A small spectrogram diffusion model, trained from scratch.
Data: trained on Morse code for random letters and digits, with fading, noise and interfering tones, 26041 training examples, 149.4 epochs.
Rows from block 4 of a small spectrogram diffusion model, named by matrix and row number. Rows with one number belong to one neuron. Each number is 500 + 50 x the weight over its row's rms, rounded and kept within 0 to 999. All counts start at 0. Numbers have three digits each. After the name is the row's rms in percent of the matrix's.
After each neuron's rows are labels from the 100 clips, of 14848 (inputs lightly noised), where the neuron reaches its highest value: "responds to" is what is common among them. Only what is clearly more common there than usual is listed. The data: Morse code for random letters and digits, with fading, noise and interfering tones. In brackets: how many of the 100, against the usual share in percent.
# fc1: MLP up (model.blocks.4.mlp.fc1.weight, 640x160), inputs 0-79
# fc2: MLP down (model.blocks.4.mlp.fc2.weight, 160x640, transposed), outputs 0-79

fc1.165 086:545545426482565579509444482502450463585395451473484530513481420467455439565545492507564577526416578474506523553576552396465475522478463497506522585534446576510515504606537536468521601506504502566478457522531534459537552546502525431503403575
fc2.165 088:435505589499435536497474497500475425546490470507529515534502592510430424436454450490524504536380562500504499434454424532510518474503473490487505638467573488488483465535528434480486585402511505561529513528475541536481467572506575445527429582
responds to: clipping (48 vs 8)

fc1.568 081:559494438466430442493589382446495493454562496430556474412535478544525485520522469499448510457483514495451493542527519583548483443531553475551541573498534472488531504505478513536470468475512520528516527541473400521512602505433509585495489536
fc2.568 080:550600457501416545444367575573510495492419491442549544453516499491460466554504539516661510513501525506509538497544472612473518447519448479567493467462516386524474530486533511494442533453445471487521548455505416471421447527557462431480533500
responds to: clipping (63 vs 8); mains hum (57 vs 19.8)

fc1.354 172:467450439410559567545451472601479510474488527460503526437461538585480509518487562541507619507486514536438559554430611567502457577613490483549442570466485492534503494428417525541573553482514556388532557529509511536432595562462397474494474464
fc2.354 152:480565444582562437536550506500468516460490482438491513424495547601514490505466444563515381483529479443554443528426604589493529594602500524524546430482484500529497484593582538492570450503501438622525562502497523547602403458542578523471522534
responds to: reverberation (40 vs 15.3)

fc1.69 103:532473373475443462532542416491532669532508495514596478546522479576407412512451480475550463476504492485534484580537466514411473528458507509463475563490516493527506536537393532521540479459520430411469434451567408424577544560567444541441485416
fc2.69 126:471470608462584429445536422478432366495469486482406532496510530438398423495547474504476478436493480473503480402456505474521478458551543507527565559483550477482496516522424497515446492566472424392550562542406482594567557558562435527590477418
responds to: tone: middle (96 vs 33.3); rumble (48 vs 19.7)

fc1.334 104:568525597421554568444474480471492519522516494509540501486567484475551470548511485479513486520467502495582419480463392575521463438535534567386545608436424501415516538529562545523634524526493520521467585496511484515467438478446519502470533500
fc2.334 104:547446569602577388460528571361508484563478504523545524512533493465455536567534516470528514513525502488423576467448435523530552445510497444401474394451431497423511519483446518440603485478512483493460565468537513532492549512583515507554506495
responds to: rumble (40 vs 19.7)

fc1.391 070:498568482471457501483532467451520664441582497513514506516500518540505478518483518488674526503495496476470520479483513435432510510525439488503523497495547473480483535482477497297515503518687533504498502570472484470500524501378507490551485464
fc2.391 082:527569554479534551477468522463532534506396555465498413496435504504497468497460491482372531533500537544532495490533492569521484500492374532531494522532533461538406488540508489470443488540718491520515473620535507531460542534633519483523533507
responds to: speed: fast (64 vs 33.7)

fc1.602 110:473458469500554437559466510538593563579568651548535434533520453522469436550472449334462551495498465526466459435532524516429510465494463464498443548533514549537462526474479485440438502575491432582575546444462623547499498558528507433558564520
fc2.602 111:461535491515528549568544476502585572592370366571524559495521455538543598537466535349566438493516527494564524457526521535537498461484574555525530453538502557529514501541546476532451495567496567416566545559456532527494498462458509566568435483
responds to: tone: middle (87 vs 33.3); white noise (50 vs 19.7)

fc1.636 088:530432509420542483520527521500449480394569503465470480479448507555390465590538504525445477491610540469372428496436423537455568556429439599551575518546475518413486523597524527497409503542492443468414577522476502528404447508445520567433564524
fc2.636 095:477479480425440470473524559613574477530563491520548477552554472425407445441474515466491528495600524464348415467576542504470568443565493579485548529456527469588503489601531505474560499494490430449601411517523501489405431497509501515555566545
responds to: mains hum (97 vs 19.8)

fc1.437 102:397434531547516554609425528525564490513509563372427514544558503437471475536587537557494448415509445484506574467416487524488592512480501553448534525462581491516437427446545555529420522384509476604422555522477475495457451490520522554459458480
fc2.437 108:557476465553532542435422554470408480478557586632565497463434520568475419457412502466513475393488481457473539536587565419539575461480520519584519493535407516480549511449551459445548482602488489605609444491509490545396463464529500479525489478
responds to: pink noise (46 vs 20.6)

fc1.631 080:450537467494524491550502430551479486534442504483559462516389526463461528557533476423520546478463563512428474563527425433520366441553419426481460522480592593540429465468465438468479390536535461450459593463602502476433460500522410479544505508
fc2.631 087:539491555469436561513506431422554489437513446523486537446568446529473499502444474553521521506449557520490491481451595507444389559436543382465404477508444516528452483505462547547539403505542436439488423539398574481492395476448447502473528502
responds to: interfering tone (93 vs 30.5)

fc1.439 113:568522439561594512512561468548501515462506547523475484419427498501540599498587461467474459460575528533589458531458491538486430510543443545614465575471593470513577526507556472516454476424480448522501543460560422516472476531565499489512413535
fc2.439 104:577462439432587474523439496532521548422436458538470476409430487514461414508592557486544522528419472465378555523426485567498565509536447476590521421456574472458414522464420474533404525469507536481501535479550454555574520463461498540493592466
responds to: tone: high (90 vs 33.4); rumble (46 vs 19.7)

fc1.582 099:509440426480528518541458550463564439421453568510505594589478562539505583556560523588473470557446468481576520494438437527535437460408482485539454459550474589516538461437463487475507455591452569495539528507433472573553542404510637534500556434
fc2.582 098:476480584473483520447466576602443495558503524501499455448533452447503559460397533438469474548413441477562507458571565494485450565589472448433389469452513447466485520457449524482481480449502589491470480502542461441548592390453604482514550415
responds to: tone: low (99 vs 33.3); white noise (44 vs 19.7)

fc1.225 098:435473549445498462592468450477511490497498499601498491546528443600531477474507426481517537567412519475485473535485533543499508526436573469439662469470622478461507486570454487575523495434522469534485496499422449540475557649479511574477474506
fc2.225 088:581492421450465422446463475590460520431502505410480522511489575409517484494463441561486552583437491479479432446518499449526508471550472425571643488506376503538511510557475513458467487544449447521508494511589494468474519668463482574479485486
responds to: tone: high (100 vs 33.4); rumble (44 vs 19.7)

fc1.115 094:487530485488430461501491502518498519520442558475541509516485492548496479487492523527553530494519447473438481449478495381491507564482520514460524466547503459428492431450494491616547554530360493480496482561503411524562553524516493466535509503
fc2.115 088:489448515478457555480501441409512484517507466496521460491450468540470538465471488504490480488498570494566529450473566443502468568493529518450550550519487418473524498578506508478548491518437496509488482365506484515461486501532498567497503511
responds to: fading (68 vs 30); mains hum (51 vs 19.8); clipping (27 vs 8)

fc1.412 122:495546498530527472523509504406531488430535511569475519543601543507486483428464513611502553550476469507400499506576462541544558595523488418436492429555556505481561512593477573464421545502540570540522470525446489498505494427551502610404435490
fc2.412 125:493468500459540504506499522486546486433468457550476525557587543488555515458469488600520454459537531510632495518580463486503470582549447580433543553530575501505463493404513573531403474463495441451525472479461508485469510565440514374459578515
responds to: rumble (40 vs 19.7)

fc1.394 064:526499455527501458484541528492427516497440534606513553581496470439498559493658474528570545461485479472461571460548531491540506420486511555469477498469522454482505509596509605486552461447437569454464549476550424474469664443507463483503464498
fc2.394 060:430483538547485467523566542522503478562500551399493432429553535552505582461421484471482464440448483443420535459439514461532533599526463577526533553482527481509503480520563449546468439504480615427507424540415418445483579411530457490434495507
responds to: tone: high (90 vs 33.4); rumble (52 vs 19.7)

fc1.14 119:424417526609545515430579465503545433544544573451466490497514528524407545573507489494506532518501433463473497514619524619453499624507477571535483490518448434564515497497453515508515495568511490416548421515612546403503476485405498555491595448
fc2.14 100:398531520407521508405421512491547518564460444463473478511521540527535472584509494527488445462488570522512519500624544651499485648493500427522477522503454472546452520469542530501539486560478489580539412526616551383520501562449498450459394558
responds to: reverberation (34 vs 15.3); clipping (26 vs 8)

fc1.524 136:558566507581483506487535475516451445432516623444428477492557571511436420470588526524510463569465458575564447468439501507508432568573483551467530517445539525499485565575433451548583358479471504479520464508474498493544466454548471491579456585
fc2.524 108:570432515412487483474455520535424501395467378420421526497556561509550582464605465541517552437554524433431541495429508514479572577563508443464488500432557486508499565425576451497592634459508489519521468521461514479436545542463534488565548417
responds to: rumble (40 vs 19.7)

fc1.326 106:553494538600483475469555555441577477530478500589529425538472429423508485476561476473520455479536458428516480455570405427470477400492525515449531445519481492452447503599544438420428455544491441604469497434495491448592389484465555533502487490
fc2.326 121:472557428619534506556540565512439545464473497398464436460539566606514470529423468505448415463575448421509466531424550570524508603498476527491495457482488501532549464607526575489537456506435437594550494463510499577582414480515522518486520495
responds to: tone: low (100 vs 33.3); white noise (43 vs 19.7)

fc1.140 118:520469487590497516560435460508435486459545452561521509452452447457512509430549505432501479591504554438450564584638541437492522574474476487591570391569506413535474422450478512495464470464515456472466407521435498524560554417553596557444462523
fc2.140 128:446481493606520513447441492481563483538522448459489470512545589534493500563476487591483503587518554422449540422346457539503518403492515483403539371423484548466506550453449458539553455471502448466565618501589476463502566408519584537575498526
responds to: pink noise (44 vs 20.6); thin (high-pass) (41 vs 11.8)

fc1.448 108:480537452502470633558549548556472577541508478530522445420482454533448488514532553422634513503490471509462503529479530500467483476539503481402519479469528508458411392486504521542530507464587502468509482539523585462525534492440496475567526517
fc2.448 115:501479432524464351571441473418488524528494531544530507418482435525571484524526457399407460494510555485549471535496550543454492479524439517401444506476525549472548395550498527505537475464537488537501475432493523465477478508475512503598468479
responds to: tone: middle (69 vs 33.3); rumble (46 vs 19.7)

fc1.570 074:578475615539495539526472543440486447602423579470543494474479557528486535477441416554539534529546516490482532590431577489545531553521414500518577439463539560555451415472429484549589393523527456578526464589548509518498507462594591483509499493
fc2.570 062:486450429515486533475464479689520334474453547477465494507520419458483560504531448446511411523521511455497530404548455590557547485510471461495443507551469498452524540443463489478447392567543443538448519555484556462488498466462544475501505505
responds to: fading (68 vs 30); mains hum (51 vs 19.8)

fc1.374 076:510517490523519582445511480462442423531504434487485481579506501490524522505513503549450497510526501476522493494503510462631496532519561500503502472469540470470384475545476505539477499491414498467520500444503471529562547478424481545521499475
fc2.374 073:458546490502504438522504571484408418500575527458494466629451476473508479490493445515470512499481482523469437454507482489523563477524357483513550547480523486507346539443533513424496487433460491504485494622484507504452479508523509478532557507
responds to: reverberation (58 vs 15.3); clipping (54 vs 8)

fc1.299 164:422464593505488443398577499567495521497437429452460575554563578542517440491456561449494474452474508427417456517530488447494476385518461420455515591531576471578472421490549535521452469448503496456553458515455452519530534470517522527528595540
fc2.299 140:440546584500489553382395494531488527482540602449455487571572574533478559493462448440487519549532489582574559520539474444492522395516485577451465410527587455563505427504463557505445543461500481542563463502444507504486473524522464463487399446
responds to: reverberation (34 vs 15.3)

fc1.263 069:472491456406500513470487485578487576576439539492489598552499439546460473541532552491561509470528534513456519545512528412566450479505576564518482505494532529508473530545422538535480483430523512477520536322475482474466487532454509476481473434
fc2.263 077:526484481497518512481516533423421559564547452496506378513480561507553475525502457514373469527501531550555462542484526417504544492494568504537516480469504476550598521508530512571460507484589500459507527635488436494526534499534505506496505474
responds to: tone: middle (76 vs 33.3); pink noise (50 vs 20.6)

fc1.197 103:619567516532391486490644508449547517479491487527479520586427506520602425380549473488551592530468420480493519476461520495507559488401502546590444460537524560525463487536545510504494533482509469419483501489538498471388571475532514491540498543
fc2.197 113:568392508482361469486387532527568494485519492533486506612423518526420590410537549504510398480516569509485490467456529488506471490408513450603594580564542586541483449465476480458498468483525533576511483472541563484632427519581506504605510484
responds to: white noise (40 vs 19.7)

fc1.181 118:446440511486456462486419341535434502522511540483459481540481569559614474475484564520523510487560488560436546529495505468494405553479563602450498487610554468487493466551567471523508529459498512489410443496588468556548397428538510456542463503
fc2.181 117:439563491525497506489544626490443512482471466479453518546480581570420547479477456485536491537414529455574463510526494468469568534469511393440474524598573476472486426463431451536502467500499481513429472474552513548493619573481490539562577476
responds to: clipping (58 vs 8)

fc1.594 084:535491535490524486527435440466524464506478588465465491453508512485494539610503586440520464518472484454486567542538535451466428507458489623436566524464441515559506457433528456467556532492483609545577386503575504488550532584489557493536544418
fc2.594 093:427480492464483497506477454473464486534570536491542517516458492496479544402492596571453416513433498449521564475513438556456499494532527622576469504497552534424490475466533538513442558527487608584371613480452493517514544530473524514499557420
responds to: interfering tone (70 vs 30.5); thin (high-pass) (53 vs 11.8); reverberation (48 vs 15.3)

fc1.447 090:444483471502480494501443483455482525551441459415492462582488504618503486465625583439550466597510488446557502498649487437515478524570464492494479608539526517409478485469498553540546506494473531620392569488598496438499589513493449473526509564
fc2.447 084:591514513508490458501440465449448465470508452561535450455527507351511447554382592556446499601515452445545505521329493543462494472453511471485465594438491501560530534441523441473434503493510511615637412476387501569473530523490438470425508591
responds to: rumble (50 vs 19.7)

fc1.52 094:423433505514422455589468474443512563581514459494551522481455466441573530465446478468521554413500521479401521489542532528492492503428478506501470507520452449459401466449536490391471628565505557431484511574560515544432602554410458550438529430
fc2.52 087:608423482498552438412474487568466552415472458481413536547570518524560556524529457508485512439516507480420528523493430506507494481565475505465508509474578571521555550411543524563518627432520558445522489430433571466442591533532489538549547427
responds to: speed: fast (67 vs 33.7); mains hum (40 vs 19.8)

fc1.11 110:578557545486508448461496467475460599434514448544469523503438389510510576585594534528493551518444588508562524492534450527513516425522485500458443471554581544447436522455476487409520477439536472571471547536450516475485540545521503567486555444
fc2.11 100:452533446510483475550518502446522589551528467436524490521545642463501561426424532487516535533429593544550491537470508480523518556481471490558477460417431465569534497396497543579472482582499446594534444507553527475489517543539522538438566427
responds to: tone: high (100 vs 33.4)

fc1.587 100:596532524508519540503523596495577492532437504564534508505519421423423555566547463521516466527432563444575464500479551502482493433483457426556509467423470530513484516432426555508442458509473483477567566495472514451471614586469463524511527464
fc2.587 100:374575462487486517501530624514432505434476500453465506521457599583454549427457472477499457534434551471546460464542443491495502550508536427460460465576533492491481446442426449486545461468502494458432459510515514566489619600482458500528566439
responds to: thin (high-pass) (30 vs 11.8)

fc1.254 080:516546426512465513440568471495421556570453544473492459541412449446439505517546564502471468549546506609576545484526460540510472456559476571505597455560569473521498508522480555494531607425543428525511514468506589531512685415576574565456526517
fc2.254 073:465564549491510454561530512547502515496510603508499559499569543555413482472459528538539501556537449640529518519455527455508491550403471541482573452411437565462405519482500460522471598490502416529504451526497530439451645393397570560583515524
responds to: tone: middle (100 vs 33.3); rumble (44 vs 19.7)

fc1.414 106:575474459554478534527567419525390515435463403484530468509516419419449605545471465453547597429539602418500551452370542503510516555476437487540453510487655511541459497585438463512504555463496538474587422490497510559532442518528574521537541475
fc2.414 101:413484531570500518470601447498571519534512378479466441539496586578442585484542455522493609435508595461523554531626475468503520422549498479453477498491364486452505532541437550492462559530519516489397563496513529442478373505497580521439541451
responds to: interfering tone (83 vs 30.5); rumble (61 vs 19.7)

fc1.453 107:414568475543539555526580426538521515557477483464560488585511382583570498499581526556553551558477529415534510520527452520484527540544459579428393609550488478433475455550526576539541529526442463564490533449538469493474550418523463438414407564
fc2.453 097:570522526561423541449601437507421506468498453568424436437517628408542497499439523458501508569472546435557522485465570454515521466465531562539479602422541479567490544494530415466486517434496480586526442459463502534438496431505496463508444553
responds to: interfering tone (75 vs 30.5); rumble (45 vs 19.7)

fc1.200 099:550447506455455568589541513450476467422512466550509567429537430543459510547530569520458469461532418500417475493590604491449461407574465553396527443531539528505509458407515602514488440494447483485524408458558452475446443393481514461514513535
fc2.200 104:450461479451539549414491569464580539575545466461454479554445577470462466480471583517439497450543440488411477523418423553493458604430543531604482445495459440499479521459572420461478481534487483429465593491437509519448488385467506444499491534
responds to: tone: low (100 vs 33.3); white noise (40 vs 19.7)

fc1.628 082:518554511498504495533467414444525475500441490473611495580512529514496614401457487516492507497472538470607545443535502502482450471575472500524471467464509440445520465504486505485500472526482453570574525499408515448582578447485359556555480475
fc2.628 081:474535532496497397511526486564447518483482510534404511488495445460489578597567468536487445502451559439540503555500477502500474494390502453483459466524524492506508481472497489534449492474464474593425472514582455581531572422557371510451500475
responds to: white noise (45 vs 19.7); thin (high-pass) (28 vs 11.8)

fc1.564 113:437487597615547513422552562507453679577486558395386435487491427430589545495551561466546479499488428502459471506488494530435503525576491526555530391494511450462570487506491507510537557526509504560547528445500525576486566516544574529528537528
fc2.564 136:566524413610470515551572611496596385453434619599609487510518566573598549496448539520511497494498474497433478476530498484517492476414515541439593410494465535503498537510497476518458557469473499580436448521509462442444585494510579559500509522
responds to: tone: middle (100 vs 33.3); rumble (44 vs 19.7)

fc1.544 081:526567469467425489456439478475558592566534490480414519461509556460483544461526588478486537501542512481609558460477489469516480501498498532570533570451461546453443538618534532528439491535476540451494447520573469461554530448698529496436484549
fc2.544 075:497571531487615483517464503544457644520543527506571515514509462498430487548470594541518492514538474496560511506515532542519450477486475522399425564528572573515499462575530479526583512439502536456510547507427517550548551461385537479576496526
responds to: mains hum (55 vs 19.8)

fc1.79 108:564488536564493524483600539488460646518499535366371514565481494427508524519531547500526515523399371496463457481492532534483467573555483583544516495475467433502556534510381424511507459499531544574439491431475528571586455478492428527539464513
fc2.79 117:415492446557528493521557540484554450453460520611622504465488486611499555490448551518519527493404389509448475495501483465505462394425462601472521525495523533497439496512388594510484448468519542591541522541522510430567422425503411537513488536
responds to: tone: middle (99 vs 33.3); rumble (44 vs 19.7)

fc1.459 107:462495541447388567442408481515383548553471431523422432572618537502538498490498467466482491510472570490511472490513517529487570503486493455557597474471487489468520406637423455479507581397460559447460537537540494460472548467454481592450451458
fc2.459 098:529466484471608575569450480579545560457506483454573525399428461490466504486504467587474418539443571522497455530507481473480584465511503441430632478505535537506528596580427563465525559546438529461567449456441472524416504494463517600486477454
responds to: mains hum (99 vs 19.8)

fc1.532 081:477434534521531543457522420608558560476544476475467595567430516473530534519493519475460438494479502461515514445500536552498513461513389519513466521467477451498443565454480504536473519474521546471521523615508597550542452484710540528565492501
fc2.532 099:487563458516529503499439515455533656457481508519490349513489506558530503482471495523474617484534486450475469451493506533524493545474384528510563517493506479518453490531497521523469522497523476493488491382485566541472513528279480483548509511
responds to: mains hum (96 vs 19.8); tone: middle (84 vs 33.3)

fc1.352 177:520466425617535440418515499470448513439437464575435495513539503501502418471456626454515505536501354510445553481393497508488478439451505465586483492505487552439506515480555414517491444537501425513566538508544472481460484502520467468417550428
fc2.352 161:478534397389519557439485518549450495451598513549424503549529509520515557470474374447513487443494634497560453454387498483492536440450502528594510516518523532470487487521434399504463547519498588501575553495554499485548490485502540541490444556
responds to: clipping (26 vs 8)

fc1.286 069:490520553490468525395548540418477538570593507510499543583476551499509578588477480503457602609540434570483506512461519466455473550451487489522496553446560481478464549492483520490480509465536517621407459484476521501535465451424503536457478480
fc2.286 068:480429510524483518627533542520454491515504554477496442462508455532511546435515501584599596592536437545484486427512467495594515481520484506501461540520505502488558535485476515527542517561517510648576531434509520527538505494464548504507487517
responds to: tone: middle (100 vs 33.3); rumble (40 vs 19.7)

fc1.381 105:452470528433395522430525545537484500439472450538438479550499538378538544574509414489555472436546498527512458484433549474505531479525436532408464447439471502540464497556509458516534451445463421431533463429394493570579553556523511501385413476
fc2.381 101:532443459453579517546519550520457475556539470451570486452496452619510539395534409526515419441516494545495461521553453527512515521501533514585470457560580482456484501515516575507485421533519390410458521507634516410513528521475499534597432473
responds to: interfering tone (71 vs 30.5); rumble (49 vs 19.7)

fc1.562 099:471496470478380454435472468534438501485491527485538499493464523514528462547515517553488601409456557526472551565523529544457550501534462479516524485467477464457448470463481445488495479393514524502403571532429505530617544477517541367481541469
fc2.562 105:508487516488612405560492511505527529494519566503449512536540506455518435457476501435488597424428586556460550457477483414533555470458530480494537505537527495543487517457474547522504456581484526496613431491563531469599530474541568363512557461
responds to: thin (high-pass) (47 vs 11.8); clipping (25 vs 8)

fc1.85 095:557490565444475457568429462509424536414501519540535429607583513449500502579506462584582581513556475457484467604522493528518459431494471603475457542514539413524467455457491491542463523480545465515460483546502554488510531574505539552527434526
fc2.85 093:575505572553496562566560532483441498424486486495522518586551496459488503529500524545430417471422541566503523594485483540521523414482454390475507433511537413527516498554476509521540447546449525493448538414489524541478429445576488428496555485
responds to: tone: high (76 vs 33.4); rumble (55 vs 19.7)

fc1.193 110:500547556508489500505524565483444477485538449475496564559538516492560478462515489543520491507500502483496504479480483484494521530481576474510432472496498436485503505544480496639512514494352510490500506513512512490442546470428480492435534493
fc2.193 118:501488506482486518489502474583500447469489502477498435514509501507497511490506523530356526511493522488491514493492499512575481523478453516510544497501500483477302515503503507376504509526555494512503500440498507516504497511464496502445476508
responds to: fading (100 vs 30); tone: high (67 vs 33.4); mains hum (51 vs 19.8)

fc1.331 076:546521498486517568531522489526426515549439506500489477527516500479506504465508437545512472432503564464441502540466419565534462522458437500508411505517531523518464512552570538488492551493609487519500445516505428457532553455474497495476483433
fc2.331 072:424455513531441533459553489509484544502516491475505463494473536471516511592567434422500398468461590480441491441544560409501473487527501493481432549508530507490470484471598507467506530470556526494511537423542469528469509432566534501521481409
responds to: interfering tone (94 vs 30.5); rumble (45 vs 19.7)

fc1.417 101:556538525513524488460471525524401504601581508498478530540492537590442564577520602507521486406499620420489409499420474547533509556430587617540522510514402577526487484590578539520523555437503501509525520497468474499510558490492438512534631466
fc2.417 102:572492505486524491472534518547438522575439475522465521578476518605563463590490406493539566560500395602482597510432441545485501542441566393557496459491397542521537452434431532487501436430501497474539516492466481517462460512567547466535379532
responds to: pink noise (47 vs 20.6)

fc1.306 093:537441552515571516474576515524497434605541470449492410523442531477514513522487489472477485530460472517494518477497517568488487510548488514531487494500469499521561482517479495391471523510333511476464522549485658509469462473455517513553492470
fc2.306 105:534544486513517512502489498562541427436456499515492564501558500495543486504518489472559527501474493477498533516504479515613484504485562484504537483527493452498546464544505477602504501538243500479515521467501519497489511497568481496490484489
responds to: reverberation (74 vs 15.3); mains hum (40 vs 19.8); clipping (26 vs 8)

fc1.31 105:405506452535551444506501556421467501540715522493512522522488517480587529548461596595531451481458529512565484530479522342541457570499482521462554449482528357550554387505522467463487505475492512480546444504491486525452572497517524513508449518
fc2.31 112:409560386445575588525529476529506465540302478487519529502486506468474449567469409595500561517541465524437507575502514340450555537492469487468421575506536363566532395544463458510459485439496520487528454509489507521509463501429518479525539511
responds to: thin (high-pass) (52 vs 11.8)

fc1.207 087:524501500443472459593391590383514428508464567449453359503502461507443457554488547473519607511569547511565467569512420511469496593441490501549506436457595493485428450433512474474494439498495507508557511530539417493562542423459498482489466490
fc2.207 080:540485500440512537411389597547452471469496533496560605524550529498449479497498525475409513537548549504548504453506501503532508382599451530410483442555414500474480490419478539534469434555497540494454448531432385460492536402578526493469438510
responds to: tone: low (91 vs 33.3); clipping (75 vs 8)

fc1.113 130:482644595526501483604529436520582518389428501535463472404414516556481583562570456561503549423508387456440504494516459482471439544485474482453484536483541498525457516415467501462564525575469417571559507495524568517456521482527490525493506553
fc2.113 112:490317605461483514586486548539545516391567534530450528411425501541526430571580543597528398561497602564573491484506460464489546548479511531468491482482546488511518534581556488488577456582497559438568521508526516531488452531470533455482513446
responds to: clipping (32 vs 8)

fc1.108 094:446564484545492448487542492460457433519492502565486455597492464533531487550563517479534492498493440551462560411457411565521415441554483384506554531417418489498518489498576547443427610567468493421517397488418490555494455628480425426469565598
fc2.108 092:560566509557525453474512474531563481512515501435533466372482550465580499488459496501502459504486456522461536566577560432511427601439464394495534532568611542505511473461560468511521640411495504404497613465553513467458434644474421397538542563
responds to: tone: low (99 vs 33.3)

fc1.486 096:536489522479462597537542433504484455591510492541491477479510486456574484476533478509454466543593519499504580515524489565425458521482534555504465474511575531454543383413555516489455432472521507456516425559527478538537550549534426565598482490
fc2.486 106:470516462471576601490544479466537520339517494471485467529474499529591481533471494461513488523588529511508576487469502436479465490518369543503451489494424462528462589448553486479535443537504498491477583476477461425542568576548441546438500498
responds to: mains hum (96 vs 19.8)

fc1.288 097:543476538506570561490513401474540505468299429483459546534575507535473470519521405449529462522512489515594505446482458586537461492499663527529466480554517521463567565532489497458503488540509505497540514499544525481531464512424546568526480518
fc2.288 098:533545517494583473508457582544541500490689556452455530510561513523542506518509553428551547484505513476437486445478490551502537499540681485516558520545502503429462550479508483543506538558472494500483492540524499457479576495577457443531527503
responds to: thin (high-pass) (38 vs 11.8)

fc1.466 077:484529465519500543462535472422463500516529493501518555543498471502525481541474524513452491477495514508508507462488510488445485550492544487484457496490542452447383576535488490633475506469471517456505458355507524537507490514516525529501487518
fc2.466 075:519494522484494524513501466537444579498382530463507502498531495483467545417492488558617492483509520527462486503487477539559454497481594500491542526512476469479556555518498516424537504512704462519514488362474435514487530490578504512421492490
responds to: fading (90 vs 30); mains hum (65 vs 19.8)

fc1.342 104:442583490500476520488506566488550571530494467535479411518502486503494497503505521470545497509552481511503510448481521434456515522501394481536481457502475495478565503520485499444516475492646499464521489416493450540415504487481470482511556502
fc2.342 125:486432492476490536494486491455466502533465507497526541460498496504491539502490494496479470501537535528508524534492507514410499501503626545498533483535505538507506527492495491329516499509582498509487525512520519448536508507489502525503477506
responds to: interfering tone (97 vs 30.5)

fc1.7 115:480531425522507503534497496589503497446390506415559512506523488540528598473487414453504451557360586426566473438537406515458402561526530514426544456548558522496453494512430548512396542515493560459495429508490508428486473445458430460558451587
fc2.7 124:503564588543499473480480529532510505559450544596408468521472518466562583536515407569466441558337562436547461544455605453472448458460513508567553472445458490541485478530428435518598541475499570461506574509530463534462460452482425456476465623
responds to: white noise (73 vs 19.7); thin (high-pass) (67 vs 11.8)

fc1.191 101:603479421555438519570479459537495553533515521450558574531503447492420467450487459500553454493556421434561509589428555541487425446535457472451503558394542447509538481534436470487561533436541434504456504499525460475464594523596511501495520542
fc2.191 112:353472552569557477446459485543495446422490545592452564503487540529442472542527477511483445474554404440542543418575449512491408559444527502532500529608453547481485585569422514478423513567508440504535522483497470516408564478530528529549519550
responds to: tone: middle (99 vs 33.3)

fc1.496 168:451562570632418483447486491465459516443433479561551513442469457444575405550428465468507489572549502489450592546584473556494514502451512538590412546562444534434509557523437582509549545475483447426491610500476487547537409597504462567482544469
fc2.496 167:406452567373404489462507521542471513451588512552530494456477483440432581554442535484520502441421480527542419549581447532504508506441499469573605455558451517467484536480565606496506447451498554574486636483475504541479574431475535424497474544
responds to: clipping (37 vs 8)

fc1.148 108:594518639382513593468572522422446499497590444505491507540434510460427446360551461532498521605522529472445505474415474499534469503453486510509514583470428386468567378510496599502560535573488544477466509480490493482564576464576536505511516482
fc2.148 117:570443663621514380472421482506457513521409539534506478537447502502576556344572554546520483400486471528578457455429491483499537512462532503532505434478434399482455320468515573458560470555515478516455521513487509483478429512435507525562464519
responds to: rumble (40 vs 19.7)

fc1.558 096:530443501489565460512516513490495503485549512463486473516514535487521467479488511498519502505498521501515495485495483520586520483507544507508499508489488492478420502489538527400471512514725502496512483492493472481540503482496525521450473488
fc2.558 088:523474512495505529503462471523519466508416530497508555491520508487490511472487508499519527496501524497472517526500476496410469513477476541491524504506507446482529570472525486481498517520508456496502488474511435479528497479544504502511476516
responds to: fading (71 vs 30); clipping (42 vs 8); reverberation (34 vs 15.3)

fc1.407 122:429590469412594579475471592556502349503471492512486503551528566477533513560477539529489573521549539487498497582535540546522475530480483535521524574435524541526505496556528507564455435535477506462483491454461550375473416437414542488509572519
fc2.407 116:452413482570627390438551379490481459491502510502479508587511555470462478571481446548530399452451464529493515562541542544475510558445498443521467442417559523491495515423465525500435552519498496529481496486461526398479579563552451490519425484
responds to: tone: low (74 vs 33.3); rumble (42 vs 19.7)

fc1.246 119:514491458510502580442566403516545404450616479450510456558398426518460456535498524498520504469445481577493428505537531537486466438515429501547543506529476500523451640440505526532461612417435465524450510463482492506513566492475473486532505458
fc2.246 104:508505450492507391429451575576492464454411558463532476603401410510547555532521450497511474538523510444520581476517514537469528451491435515549386479528492509512488615581515548434455373369497528482473511518488520505463426488539548501528523533
responds to: white noise (41 vs 19.7)